From a checkpoint of a small contrastive audio-text model: text encoder activation gelu, batches of 256.
Rows from block 3 of the audio encoder of a small contrastive audio-text model, named by matrix and row number. Rows with one number belong to one channel. Each number is 500 + 25 x the weight over its row's rms, rounded and kept within 0 to 999. All counts start at 0. Numbers have three digits each.
Before each channel's rows are labels from the 100 clips, of 14848, where the channel reaches its highest value: "strongest on" is what is common among them. Only what is clearly more common there than usual is listed. The data: drum patterns on synthesised drum kits. In brackets: how many of the 100.
# convs1: first pointwise conv (encoder.blocks.3.convs.1.weight, 96x96x1), inputs 0-95
# convs3: second pointwise conv (encoder.blocks.3.convs.3.weight, 96x96x1, transposed), outputs 0-95

strongest on: rimshot (77); clipping (34); text has "clipped" (34); march (27)
convs1.30:539470477503480502469530471520483502484526522487510483462486513509499527491514528525475503483513541514481500452525465477486487524476547488442459512487532494501439495451479476503481456486482497534472478494491497501522522531491490508481437482515541468524486520502498484515520499555493474523
convs3.30:480495452467486449470446502503471516487456503519520527500487487468467474515510487448517484514500501458511532483467489507498496448441479475473490483523512448471461493481496477501487522483534519529518484490455517471494519462496528471532490486485467457503496473533499513494506494519523500511

strongest on: rumble (34); pink noise (29); clipping (25); text has "clipped" (25)
convs1.48:524484495533447482482496510512501516529504475507517523534528468446518548496492544508496531471499508475477482518511516524530452581517500541505503565467487500521500532494497527530531522515530502507496537505495513503537490508472530476520475502512523497480488532470508490509519480480454484511
convs3.48:550530476542476502519527479511517456506502436511486512511482486521553499505471525506503520509480474499485515523471515517540483512515487472557515508550496467467516507495492496458496454483530543501500468539516487460520493548515495513498481497476468497487495482517515491491487560510521488458

strongest on: high tom (99); open hi-hat (82)
convs1.81:517465466512464496475487488501490509501506491520521535522533528474449497490498498439502528488482495469530451489496486536481522556516464519537501494477556512526525464478510524541491488487475508502450495494546502482500501524505513528478471520495521488467457498486521512507509456502476487448
convs3.81:492459487494482506456487467492525555492485511476506480501440480511469492475483466499503449490485520514459494530505502446521501486506501475515481450514452493520491477487474490522480497483464472477493515498492512523500527516464474479503534481542541491536444503474472531517511456468483491521

strongest on: cowbell (87)
convs1.50:509515474518449492472503503494522451515529456495488491466476544493483521486500478522500519471475527483460456482528509458503530497467534491459472511504512512505452500502509502479449474501445515514499531455471527469493475480480520522512537504516504490484455520524484499512533466456482514491
convs3.50:469514491498547471543444512528486485507478510458489480511527482510473520510526478501452474497455504490489539478502458461506510507490470508480528504486454495543521480466495513549497508477458507485505490540496487529534511528536490489486461486486528509553494482511486465517511462486502466531

strongest on: cowbell (95)
convs1.87:500488414499447475507504463495496489504486462507462489513492512489472513483501450497459532532500484506461466501487518515470534504501511500455536541503495498533486518504507504501481457486465510518506505474521500504513503523471548471533517472464493499466434492499501473542508486487538487494
convs3.87:485452520519465501488541495523493493503477558498491518482454503520471465504456487487516434474509544537528499496498525541522459482512484523478506489496492501491491513482494471523543513537497480473505462498498504456514487523506498505509497530481508467537515503527438524456499532533530486504

strongest on: muffled (low-pass) (35); cowbell (33); thin (high-pass) (29); breakbeat (27)
convs1.85:496462507480506509504505476469517513482530566483485522521505522472523491459467544545477508519545519492530453500497503480499507504514462501507509512506458495509508507499480469490519480501486498520518570511469510479471503519439523530470472501510488482474501513478519536478500497421536497505
convs3.85:467502510491508503478528492477480522473494482494447483500471488515501537504516522536422505512489497528546497528486540459523531455532526493474523500509473493511469491537477503504486481524429506471468497504542530516502514493522484542506459504506492458505493508473500468508510458496464520502

strongest on: clipping (49); text has "clipped" (49); mains hum (37)
convs1.64:501496485479465497484544503484507530507536526481512494452507499503518543477540518499498483495542515476496496441489517458494456517462540502499430516494497461474496495482516494525480472473485486468495484467445556488490502465446493496507475486468534477531499523515501500495494469509523487497
convs3.64:499525489505514499512493459507474511514558495496551530523514470506477504508501517475519514537464473468500519462483487512476549492475466504471500492463498590506520524489464527513543524490483445546470492484483504489487518465472496488499495530508516538466539495527502516475501499479492498512

strongest on: muffled (low-pass) (56); rimshot (51); cowbell (40)
convs1.94:487504486476512515436477518456516475525520522510456480463503508478503503532457489469489480548527485503506496517469528497461518478557490510541519500470486477493491492531485555502478500540500519468523466509480520490519540489499497510458507497507517472508515517482527535543498507561531476508
convs3.94:484519484521497520486547457446488525451486473492497478503505463502491478520496494526514530526463456521518490524495488508502525482532492512468434510472518533480424464519490480484474475518499461467525486521477498486518476511502508531527521530526490488507527504516473540504499505544511512463

strongest on: high tom (91)
convs1.57:488462505486501530510453500556486477497506519503481532500492498517475512513468518473562488525519507531493474502506521503471511501564468492547488492520497457470465458475559494516522505514509520533532497504491516492500507509452525504507482564502484515482469530527527507523490515528522457516
convs3.57:512497501513551513531503521470513489550542487506536517529524528501506527517513517503532498483537545484515508493500519517496501511511528503517526501532533485485525526506561536467519543533543509562500511505517516502558496522502486471473507489479500506478573512542506475481498509515512533487

strongest on: snare (88); muffled (low-pass) (54); cowbell (49)
convs1.21:499530495499537487475478506530500521496514500513486502496449498500498541516508505432503511490475483526483528488513518493476484460524487509517514492440542493521526498527467555491500541482517482539493437503524487504527504522533458521511518508478551523500526509504469487494541519531527535456
convs3.21:515492528485514489521480509516499494500471529563512485515521537512477548509531521430495502474527529517501522501493511527483481517497464517504535517474503480506502540448523496503518502512519557474508555519524483538477541493494484503485519521475486558485513491477528479509552524484491481536

strongest on: clap (100); tempo: 120 to 130 bpm (34); breakbeat (29); bossa nova (28)
convs1.65:507480526549472482494480536535478482494525518513571502455494494529528505472492529513495503489503507553516531528528469498515474525506481508443495487465507490476474527495540482522487531525529486531504489477527517533537475512471496474509446481483542510501454496527493475503496506495499467537
convs3.65:515480492511478491488490495509496493486458511496513492454449479476528466472431512491489511492518449495488516464484502494489503460487486490505488497460544521471491473471439474506497488491437480477490471502489505480475496454508509486500466497501478503448427506468502461495488505493467473497

strongest on: muffled (low-pass) (90); rumble (54); pink noise (29)
convs1.16:544507527522485512456504518544525472471485502473495473522503525473518471496520486528539475451467482530519464513503486475538446476473485502460530535512511528522452517482510494470480523496464518496526484500507498473478504475455536433513503486540488487499495465490511486515526516497498503530
convs3.16:499510556502442510479518477537523479538510512490559524513484494466497479550483499470532494522540507477503481500523523509475494535515510544548497479513490504474495522487528484497506515489545526482493472501452513476479484529517500578522526506458525481489526484489484503496471518534494489517

strongest on: ride cymbal (66); rimshot (52); muffled (low-pass) (42)
convs1.24:505487540521488511538514487479508503524520505505528523474525428508485488534516509538469518461501524497513475539541500524553471492464496459555496502512510479483521524504487473500522504465512504512482515511493512513479461502496477502531519526501454460503505486513451458490521487444473541495
convs3.24:505510446571467499481534497468527551485497507455474507523505458482493457483468488561492487495490452480525491529474494500522503476511512502483482493505509493480491471533489524480492512501495473524486480530473507498524468493512489525533500528562482469485509520511473519480469489554491484467

strongest on: ride cymbal (84); muffled (low-pass) (37)
convs1.44:505538501546514494528498502506518494466545514491482518474450513535490501556551495473488484516471512520449507488494495489507506521477554456534485508518543472454497504495537495553493476486521529484517454508487491504503495508509503485487480490475489497465488511540443554467518509495496505513
convs3.44:541524540501523474522474510504510515545460524523522506475493518499513561511499527526507512494512543485564522491492525513509508512526593499545518494530504470525496506482513510540518484511473520500529534485497496518538500504481518500494532446508495503521487479502504534559499509494521497504

strongest on: clap (90)
convs1.1:521516503500490540464480538560490501509514481504500460470452461503522508505510498470529517524467500493478539462515497513480524510538520520484475561479530522525485476465493486531484481519514518514516473531508496526550493482488526511521489532463517509457490480509450526484523504445491524515
convs3.1:448513540488476567518510480501477494502503525530529530546477527502499494472518526479497508495531515526489479495522533502465476524484476518470490544504504485537557519461503541511507533524543537496511509477518464471471517485514496504488518516461502506552520518528455472531508519492504494517

strongest on: low tom (62)
convs1.31:510523480509485517501436500489506505500545547536497473435536502517504534525518482503491515450520501523466476455481494477489506517458522445530462508484536461502473494498524499551490494486481502462509518501490500488496489460471516506497469491496509486490483516502430487534523493501465494515
convs3.31:487518495504502528487482524518487485489510488469528488510513630534523517498503509535482501493521542555513483482513501478500499491493510484505595512509498501504507492492506555517499519497511509508495511470549506508480529498485502469455497454501523490507507479530494490506518500494507516513

strongest on: thin (high-pass) (56); rimshot (50); bossa nova (27)
convs1.32:457490500504484501483518498440491506505497499497521447465531518473495482514482465512488514564491501501516509523530517473525537502531504511474480500543461509487498477531502536487475503521497476454524513539485475500535549470518506516441526503511510529512500495447541520545498483537523508513
convs3.32:498519519499529485520485499507512480503510533500533526482508536495501492523500498517507504475489520496510485456486500507477492518420535467510495528468503535531553499516488509496518538511494477532505479419521504541491525536491538430460504471486511522504496530510517482542480506506506492547

strongest on: open hi-hat (91); clipping (27); text has "clipped" (27)
convs1.75:507490443502474514452510530492507483493495465506524515507496496484502510499495517489521580502489508497498444500502494558481502576511492498490521481518521512520504514488496509524500489473469517510483482497559504489487507511525537512495468482501516479495501474503506486473496397486480479460
convs3.75:460448511480472486485491495485521595514508506482506492512474494511446492476503473497516424499492520502486491507525506457511487510488503503502486459500484460505519500468489515513491511502509492511488496498458507501506505505429486490499538504516553520516470513506489514501491418476487480511

strongest on: muffled (low-pass) (68); high tom (42); cowbell (36)
convs1.71:493498529508480513513493488470544534493505499453460501492561507506458471532491503491524523499488468506485482544481522516537507523500473504522514489474505514505538495526481552468516507496516470496483481463506485531485467475482501469458548488512482452549504488478496515550497536524492537544
convs3.71:484509501479511449517480540500479470498501469495471534503519502493492480518506478460487495474482521469514500468501455540519534499482483481522494499510522476480557518522499522505558496459538517567512526528496502545532489494512544512492505533497472534552487467534498488455492525484517505501

strongest on: open hi-hat (99); mains hum (40)
convs1.42:500511444474503489480500505483505521497472510503493489511525482508518505497488525543501530509497521503473468511516475517505516531495517494500494518449532507493488488478461491494466486502439494486414503494564529505463506477525511473501504498551493498499507507508503525512482427485526538436
convs3.42:473432527518487501472484481478511517493521512491508460488480494485453474466489431471514432515496507490444520494544493475517470486487483510511498456496504508501509483464480517516496521506492498499495486501487486520499484509443490484486525517507520530533458509517505500495506420470503500535

strongest on: mains hum (63); crash cymbal (46); clipping (26)
convs1.37:500483480464501510481522505514515532493467495486512496523541481446474492436470509522503481483512504499454434493560522455532500446488512518492516557480505523519506501547499519509508485486505450507541499491480508462512520536463535478524484507487504520499501515500519521518503474509479533489
convs3.37:512507479483504462516493477482526506514512468496520498506496465476471485499457485504519473542455499497495532463493497500499507451485470443513477465505461525506506503462497477548500473464480472480501467486465518499510516493432485512561526542554542519503473487502491503494463501491485481488

strongest on: closed hi-hat (63); high tom (35); tempo: 140 to 150 bpm (34)
convs1.55:471480527486456495488512500515466474521497468513450460449512512502531463462495479488521516505496469507505506458543480525485458482468510511496516470480504520500494484527503519447463510516444542487497474451510435500508519478517511491480518470510524534489476446505504495510503514519521482499
convs3.55:488488532527508525503488483501447525494532499516559502469506495506500500497518479504525495518510506513493516495501441503447555500533513505468515477463525559525518506552490543507532530530535511478491506468481479509473513488523549464489507473497530491491527526510478491506508486500541544540

strongest on: high tom (41); mains hum (36); clipping (28)
convs1.19:497443438499462530502501507453507533514502461488495515522507531490462480502497489503469565485520513478525467485497531551507501519494497506471502474517488499531493489486489518521516467501497479497434528502544533500501502510503488498496468492512515511473510498503504496501534423505480502434
convs3.19:495552506505519499515509515510435451496499510539514491496514523502539523525524539502469596510528505507511484493504464527485522510517498526459495542453514535505485522498504505484537525505491519485522514483497467528478500466516539510500483510468488507488549503510517502514540520505509533539

strongest on: snare (78); tempo: 140 to 150 bpm (33); dembow (26)
convs1.13:501524478477473485541486469513502450498493493527521493495499486492522452475567482481498513506514487528475525481499481509516489503459472502447535494518509520512531518507509553477494507465511502473489466483506455497520509483550491474510514494495523549512467507457496466492476541557509549513
convs3.13:549485484484455487502552514482474514500480468491493504453481500473550499520438521526500493484529457500506507477465507480479519456503516489505503494472513531463457484554496466470514477487488484478523471444498507483492501481519506468511470474502455470485478527495488485523479512509523523456

strongest on: rimshot (78); march (42); high tom (34)
convs1.53:522500504517450497497566522501477482473507529474486545512482473482520518536498533479418491485514528521502508486490529500470493482501483504497466507449484518510467478456479468490461449467496494553505517513470525498470512517469491510551526516516483495510466510495475515502494513481501522476
convs3.53:503495515463540476520525552491484478497500475523449469483470525516532507485465501524498497526531486527518476529515534479501462531471545497506497511500528503488517501528549519468536530479482502499534480498468493448499524559511533512475464524493469531471500552494498501516515502532503491471

strongest on: bossa nova (49); breakbeat (33)
convs1.25:523495461481499512445497519497485509494477505498514457497533500460510494470454476499472527527502504486525484500460499496582552488551509527479501516468438508536501509498500531503510497501502476488511516482478433520529533498513513536503523506517485498488465482484534531474472481520507480518
convs3.25:536520504503497516507534486500500506528490525491515561538556471503495542523542520477525536534500540495512490557506470533488504503529490531516519491481506494447499524490488477495446486517511495525519487556470509517526511489532479531567512507526504473508490494506500509474545516533505496489

strongest on: rimshot (64); low tom (33)
convs1.95:471473508458500478498490501521503483513543511511448494547519545499477479543442501511509484510498462453445484504494500484465493519490535534526478498538493456491524485482557525498552523528525513477521501466531506492502484524539501485491501520504471491503476527493529497485450494516477485493
convs3.95:481496469476467531518493478485508497482489515466470452479492477494508465455476493484482478470480443519452465488501493502496460506450447486445452514488504538484521492496456501488490514502520465458512498493491492482452527505493499525501468526472450523484488494522498509452488480517514492495

strongest on: cowbell (99)
convs1.22:528467399488492491467510520493501512511501476478516515496499490493483484505501495500474561509510538451528493526516515518511516514488487505481506521461501488534505509493501544501477454484516505536467514526542503518502524503466507478525498517527524488497520483471519518493527435474491499430
convs3.22:486542518505511492514500513519456418481498576527514507493547505497508508514512525481474562506492471497495503493479453539535519502493476516498513529487527536525495506475487502500529526510509528481489540495520485520477512479536509521499495476480476500473500492483527528508535516507472554551

strongest on: closed hi-hat (80); thin (high-pass) (59)
convs1.80:486474482480483518520499456456556508532508459485525494497534489434485526494516478514483562549492524478499507488483560516530498513488495538480476476506504496552506499521498496517551474495506482489479515494512478497485521515530466520467471512512514497516451455469520482502497519492498514537
convs3.80:482484523549525534470511495508457518501526548550541491486504525483528494483525468497500541486517496518505467495491474495480467502500520496495495519435518559521512459545520507509520533513514459491501500466485438491491502467488529475490538478460514529523536499523487493509488493515519518521

strongest on: snare (79); cowbell (34); march (25)
convs1.45:480462470491499507497532489541499497518498520507485481484575529471466478506477492478498523511512503479521509501511522505497509478515504524452499500523455521519492488513489598488471493514502473530471489513487519492526516464536495460536521532512501503480515507459507496549528504541555497509
convs3.45:544501477532477547501554509519492525517507478478486494491504444486502480491485502510485527526494488523474437542492490478503493482585529521481485455508514513459453494534540506510487489522455503486494465499493485475516502485527487491483494503501508515504540505516503509452489501520540511457

strongest on: thin (high-pass) (41)
convs1.43:473530522478479490484504491510525525487519509474516505473518524495475493532473469486507516449487529547491489509492503487495482528497501461482500526474535540479482464535514470568482452499457484506488478451488505461454530517497497540482554501506469492515456487512476521527465513509468514509
convs3.43:469479520500499513476493505455505545539525488471523510509492483481445510481506432476501451517509554518478520501476516499495543464502498488532515432504516512538495480534479474510502501493494508531501521499526533528471528509503484483472496512523511502514471526506499489485541435473491501541

strongest on: bossa nova (51); tempo: 140 to 150 bpm (34)
convs1.0:488462470466479493473499464496538507527488478497474479488495508476493489455445468557502520507521513513529443485483528507564503490506514517475494504460484507513483502491523504475484472526513508558524488521527462514478483543516530504512488484509507452508461497505543470478476487494527539487
convs3.0:506528494517489535482521503536512523538521492500538558513509485493468517525516518497528534491468514515489495534490474523439508505475500508548492471465500508480480513509505463519472484538466504511551524538520523536495500479514452481525550466498491473536495522491495527467502522547532484487

strongest on: low tom (100)
convs1.11:523484472516540508515364528516479463495492526535510486480477482506515504483533464463503528497513539521489503522505491478518495495495459477496497498475463499510503529494463508522509485499492493537535490503495460525475490490494524497493552520518504509495511494525473481534530508481514503520
convs3.11:493508516502494519467495511487500512503489498527489463474479454491491508485480517519468512545453493502515484510500490499481486510491507484485435520459489487484481480498498428499461423503452504468511520494424491508510474497504502530514515464497492516489481492410508500489506495496501484491

strongest on: snare (93); low tom (66); muffled (low-pass) (42)
convs1.26:506497476560496487487467493517500471477516528525537474448494461513511486497503445466484505530482476515488505514481507526547499456472477495523522495444525478520485512496540530548481500532517516464529497475464474507514485508508525514513530487512474491483455484509489504549495543543496513518
convs3.26:539504510498488543514494521484472500436471496481491468462452503524510478484437517498485495515523467498464513505471475481513518451525494494493491451520452510498470489514462456521479492502451495458533496515448462508484511484516510506507519527497485502487450486456479512512478513481490494501

strongest on: closed hi-hat (85); cowbell (32)
convs1.66:533525540509494499518489501476468489478490507505491492514474457505506496479535506497482467498498500493488514473465459444497470474490520471536523527479502512493476509450509472438483505505502468496511548575434537483520514486467502508486462491532508494501508543506485536498465505495476472497
convs3.66:478497446504464455464517531518499484488486449469484510496524470461546465500485505539479508483547504467486497504501515471494482490534518496508501514511505506478480495510496504516484491495483490497446496527486545426489440500509495527506470512501509463484473517496510494480494486465454441477

strongest on: muffled (low-pass) (60); clipping (26); text has "clipped" (26)
convs1.58:523507527526514526467462529530463463477457486505477509491477479533528515485504536460498482468512496508484554491499481527455541494513491493513526548476553493463515535498534527504467518506492497505509471543489519479537471482485488519513490466451516513477467528496465459509487502485481482519
convs3.58:485544556482526531498486500503501504532499546544502535533499529487461514537518522469514517531515528490520522494483524543488512521494487485523526519495513474502536538446529503495540535511520517512552544522510453548513512474501493497488540478486480524518520475488495519546494522511490507505

strongest on: muffled (low-pass) (57); clap (55)
convs1.92:467483527524479514539522488484510515491492508480487486504485510481512488514485477502511524528500463488484494501543496533539520469443473497505536494530481565485520533518507546494541486503519485447549495473541482540499492487501525453487525491498491502498506485456512442480516530492542501539
convs3.92:484547462469491440467455524499480467479513514471480478515511488487492489494471492461483471508479484467490524506525499486543501487512472472548502523520505513533534515493488515509509522466511497503486493531478556503547494470468485565507547531499536469502496474480518526478503521488462480508

strongest on: closed hi-hat (74); rimshot (62); clipping (32); text has "clipped" (32)
convs1.17:479502475501503498514531536505523506493531503492456498471463533514500465478489472508488489517496545534487449469475516491527482526468529503491439529524510484504503508483496480508491482478495562496510493449509502488479479510485491451453473498480490467514497533524561528455474479542493523483
convs3.17:497473565516520497503524502480504531492451494504478485458536502488506526504505489530493531488514487454524522533484476499477502486537557519504489474484500488457478503512496478442537509513526508463512490495484469486522531545532549492482450491475454512464514504480487513514492495549513501533

strongest on: closed hi-hat (71); cowbell (41); thin (high-pass) (34); pattern: half-time (26)
convs1.49:502566523496502538463486472501484494543497499502491470474454457566520523526494520530500496511513500521473524506497478491499510521533542509537525552513523503493489517493515511501491488492478554511531498523500502476503509503519493550467509490534482449481506465533497538494469436495486513512
convs3.49:505517419498475488516511520490482480527487477491477532504502520476483485521490514492527481479525504530526501509494510486523488479499517462462520556522535525520485496534478492527476467495542501536509464495490542492480495534503451539518502469555501490482521528506493499500473482514501436445

strongest on: mains hum (41)
convs1.5:510476512493480503468525526505486521528548517511484517491474498515521519511502503528507465481503520496447499481522494493528457549475563506466487565436506464497475542474518505487455464477502504510490509522540540484477474499466525451522475509507502491504460504503504516515497500515497521464
convs3.5:565516523552530478531506500511498480520486463513480482516518523544497514526471556541454548529482515506549447535503530537511534509533507504489515547504500500520513493486480505521516474493501520481489470520507489477505450497507514528517477495476514483501519493521507514528504513476515553472

strongest on: low tom (86)
convs1.84:555524552497505512483446523529471490498501493510496471477465482499517513492518490504518493499510491524512514417509481514526501506490479506516492474496517520473487462434477474496510496511492486454466533505527529493497503504473504498499500502537489511497487509554468565483525517511464438518
convs3.84:448514495487507495452514526479479484511459519533484474474512495547503453489485525524462492520503492524503519505497518473476466496517509522474469528459507532482461427473512470496475498519447529464493499473499501536512492510480529488486498443470477478488504495501496495513500471459487503548

strongest on: rimshot (100); closed hi-hat (62); mains hum (33)
convs1.52:515513500522528538521509477480516498452456511486523535504509483521516489497483510511498473504499480499461459501536513493561501515494536483495522548527556506458524528475509530483573527496491488492485540498492527489497503496486525441509504474508484552507478533518501523495511502473551471494
convs3.52:566509518478468463533505509499502514519509491515569541512485502482520548532509536485559518516486554491562495493490523495458486507500526489483503512507483493478502486484521464511514508475508495525536475474474521481522477491494487520557501494495510489489495519510512451519537550506500515470

strongest on: mains hum (28); clipping (26); text has "clipped" (26)
convs1.82:525457489508451497489527532511464476464539471525511499430514502499525487476506506534513484474503513503466509514495498506508467500504551496479489500466475425484484502525485492494477512532518491462505481463498478479512535542538555482484517493474530547483487529485525490531491491512483527496
convs3.82:469478497543437484480534477488525489475493511475498482523492548478522543491493504524505519476516530556491493542472539463506473499500518512532493533504501457522512450520494494508480495530502475449508494538510498463486530522529499550481539486504524467518523521507524506487536506496528475478

strongest on: snare (78); cowbell (57); muffled (low-pass) (42)
convs1.29:508554529516517505478504505517465494500524484525546484459505469518522536533480491441513481472515484505483561504493505523462501470510520491493489531488528536556462517457486530516458499500484504524478505483521495525523502510463488504503556489504521490510531490559470461483502526504516514483
convs3.29:528484484566471559473543508499469510514526478475538542466457469457522482485469498526517499516498473458501476501493462482490510490529557510511499504484493547469469487545517502503522516520504474475483464460509476469517505507519506492503505456488528496499528499498508491489501495492542538483

strongest on: mains hum (53); ride cymbal (48)
convs1.51:494464496452486495483554478525502495476481506487503474532504522476490487461506504510479465490510499506488459505492508478506528511500501556488513572492510518484491504531493542448458468524489485519509455487502505492516525515533542425543526525502501499462484517487508503506452508514510524471
convs3.51:521513476473468494544513460449487494492529456489546508509495473499494489520499523485505507536469526459506529491477518500528509476480477465501487527520497555533533514489477482542515516455479488531455505491489491487487483528466505571548495514505522481487453461503503486498496515487478538497

strongest on: thin (high-pass) (33); clipping (30); text has "clipped" (30); mains hum (26)
convs1.70:509476530471516536535635486513494488504514502516518509475520488481535468449504501483543472504509474512503513489539514464539496477514503502459487502494481501506519481446521523515503499516509504477501497463464506481511511466521471532504488485513483525491501514509517476520489501474485520488
convs3.70:486511519500519493556450490493505532491508484480463478535481488486461538501460503475561474477508521506461514512513507529472483491462483550487452477459495540509472529481472505519500519495534512509499475499503500496506500517499480458476487544492532553491494513494525523461537483517451499508

strongest on: closed hi-hat (62); rimshot (53); clipping (42); text has "clipped" (42)
convs1.47:541482502532493508494512513513474477535548509466515508486503513487478497512507507472467495481515518505489463446455519490529466504489543497489488491500490490498478510463483483527481470500481517498508547523465546498488522480439538508523489529551493443503491538552469495523483489507442497510
convs3.47:521513491492524522520452445511499501521515476514504541457478476492486493507502502466517471531490492527471544478524458493549520524471504499470485483518494534551561540473473502549556506496480524525483500464493443473499523506489471505512512491518510529520498495500525516518520501468477510505

strongest on: muffled (low-pass) (52); march (28)
convs1.59:527487478530505530564509463487500491478533479523504524488483529506517488494585536522486500516492559484494494498490532491524455498443489499468467489504499501500529489492488465507514485509505459510484540467501512469470486511527457507487478511502540520475498517505458537448472494503521505500
convs3.59:456508463499481495473506472506483492479518496460446555491453496479515463492458509506498471484500459528502495524459502477531511496487520488553498492512492477515495501523498480516516516492470475523474461497500525496512504459523479486544515492534504466484456526462522514481458470516430512485

strongest on: low tom (78); high tom (39)
convs1.40:515495463475491465485457519461483484499513432498492494466504546480509483461491501470528513528497473512527469492512482494485471497444456513495525469508473505492502481490528499495453477515504494496542472471536500472479543510504534486481498480504494550497459469466501501571509500515497480516
convs3.40:488515512503496484503496502485488516451465493489476491505449482489504499489484507516477502510474481464487505517462476500512510477520505475507439502500490522511473467496456477497498425465418507430513520507445496516479487493493527516515499493512479480518462456440477500520498500516493493496

strongest on: clap (94); low tom (52); thin (high-pass) (29)
convs1.2:496523514462483523513478485434535548514470498455492483507479539506507524521492513513522518552529473525533485520511483475524495509493530485472484517477471529487506493501540516461495475498478477517489486498501510523463475498461497478460535483491482464544471516473523531526471526492534530548
convs3.2:552515496416519476482448503515487478473483509499469470497536510497533495514501467485481459492497509478464537487516488504518528509521428509494547493480520529498495513476509505531480515466500501501498504520527549520507502455512478515487501520508521491491489499473488540509548514440480486518

strongest on: snare (94); muffled (low-pass) (63)
convs1.89:487499513504545487507494478483484467508499483533501483463514511512511508500535479454520484530501484475511522471567515530472478477488504520499513484490500488480502485499499559480462534489473507516501430490485497527530515470543464514462521456481505558485511493499488488514530539542549524485
convs3.89:491508509440520437499457518516523491492480492538448497507516518490437532530525514460503493509499520490528525490488532536520507508446469515528511527509495457504525522468494461516489494467491505530497530542512516531497491506505471516497502528520500524500479470473503503516502508472449454531

strongest on: high tom (85)
convs1.62:487485489475511481469534469484529561486532482490512495499486497456517493482492514484530501529495480499492419461531509439506482469491474516494506504491454549498521489495504510448490469502511473479552500462485505502500541509457523489489499483529504533520484517500518479454528504510540516509
convs3.62:494498446492532485494466485481525496509535480473513515502526475465486471481474481455523455515486531473498514455496471483477500475463501513503494479524496504473541505484509505526501484485544489571511477465464497506491487524485485509510488525517507492462500519504525449462446463508449496466

strongest on: clap (99); tempo: 120 to 130 bpm (27)
convs1.4:540453532516524521499503505527436510502492547499516494489487484507499465524479512513509493455505498507501543510529481497491484438480496530490493501525498479497483517495560491458508542522523490487535505492514501527561478509473496466523485510542534499507461522508504445493533491486463473535
convs3.4:524468470542471529491513468473472529473484511506519496487486501476535510461469490506512511476501457488455509540481461460511517473491486492494500513495495533501490501480476514498498503499504480472471488510509500509465509461488529485514498489516448438434482524486507467478532493490449572516

strongest on: low tom (95)
convs1.77:470486496510488491527433476545521485511528496494490525481503499516509479496495505472523529544474500510499506483536492492531469500510478521493460468538513455500508476515529511542499490459499503498516434493481527529508536457539500495520534495484515542462446506476479486543534502521510509538
convs3.77:490504505516522495536488518497518485520538476494520496525534557542478507529552480491514496486521534522531493497503516515490494504514487522489549520511523461483539536476520576506505543518535532517493529510571492514495501488484523490492518532500511517498556493568487506491503521500498509490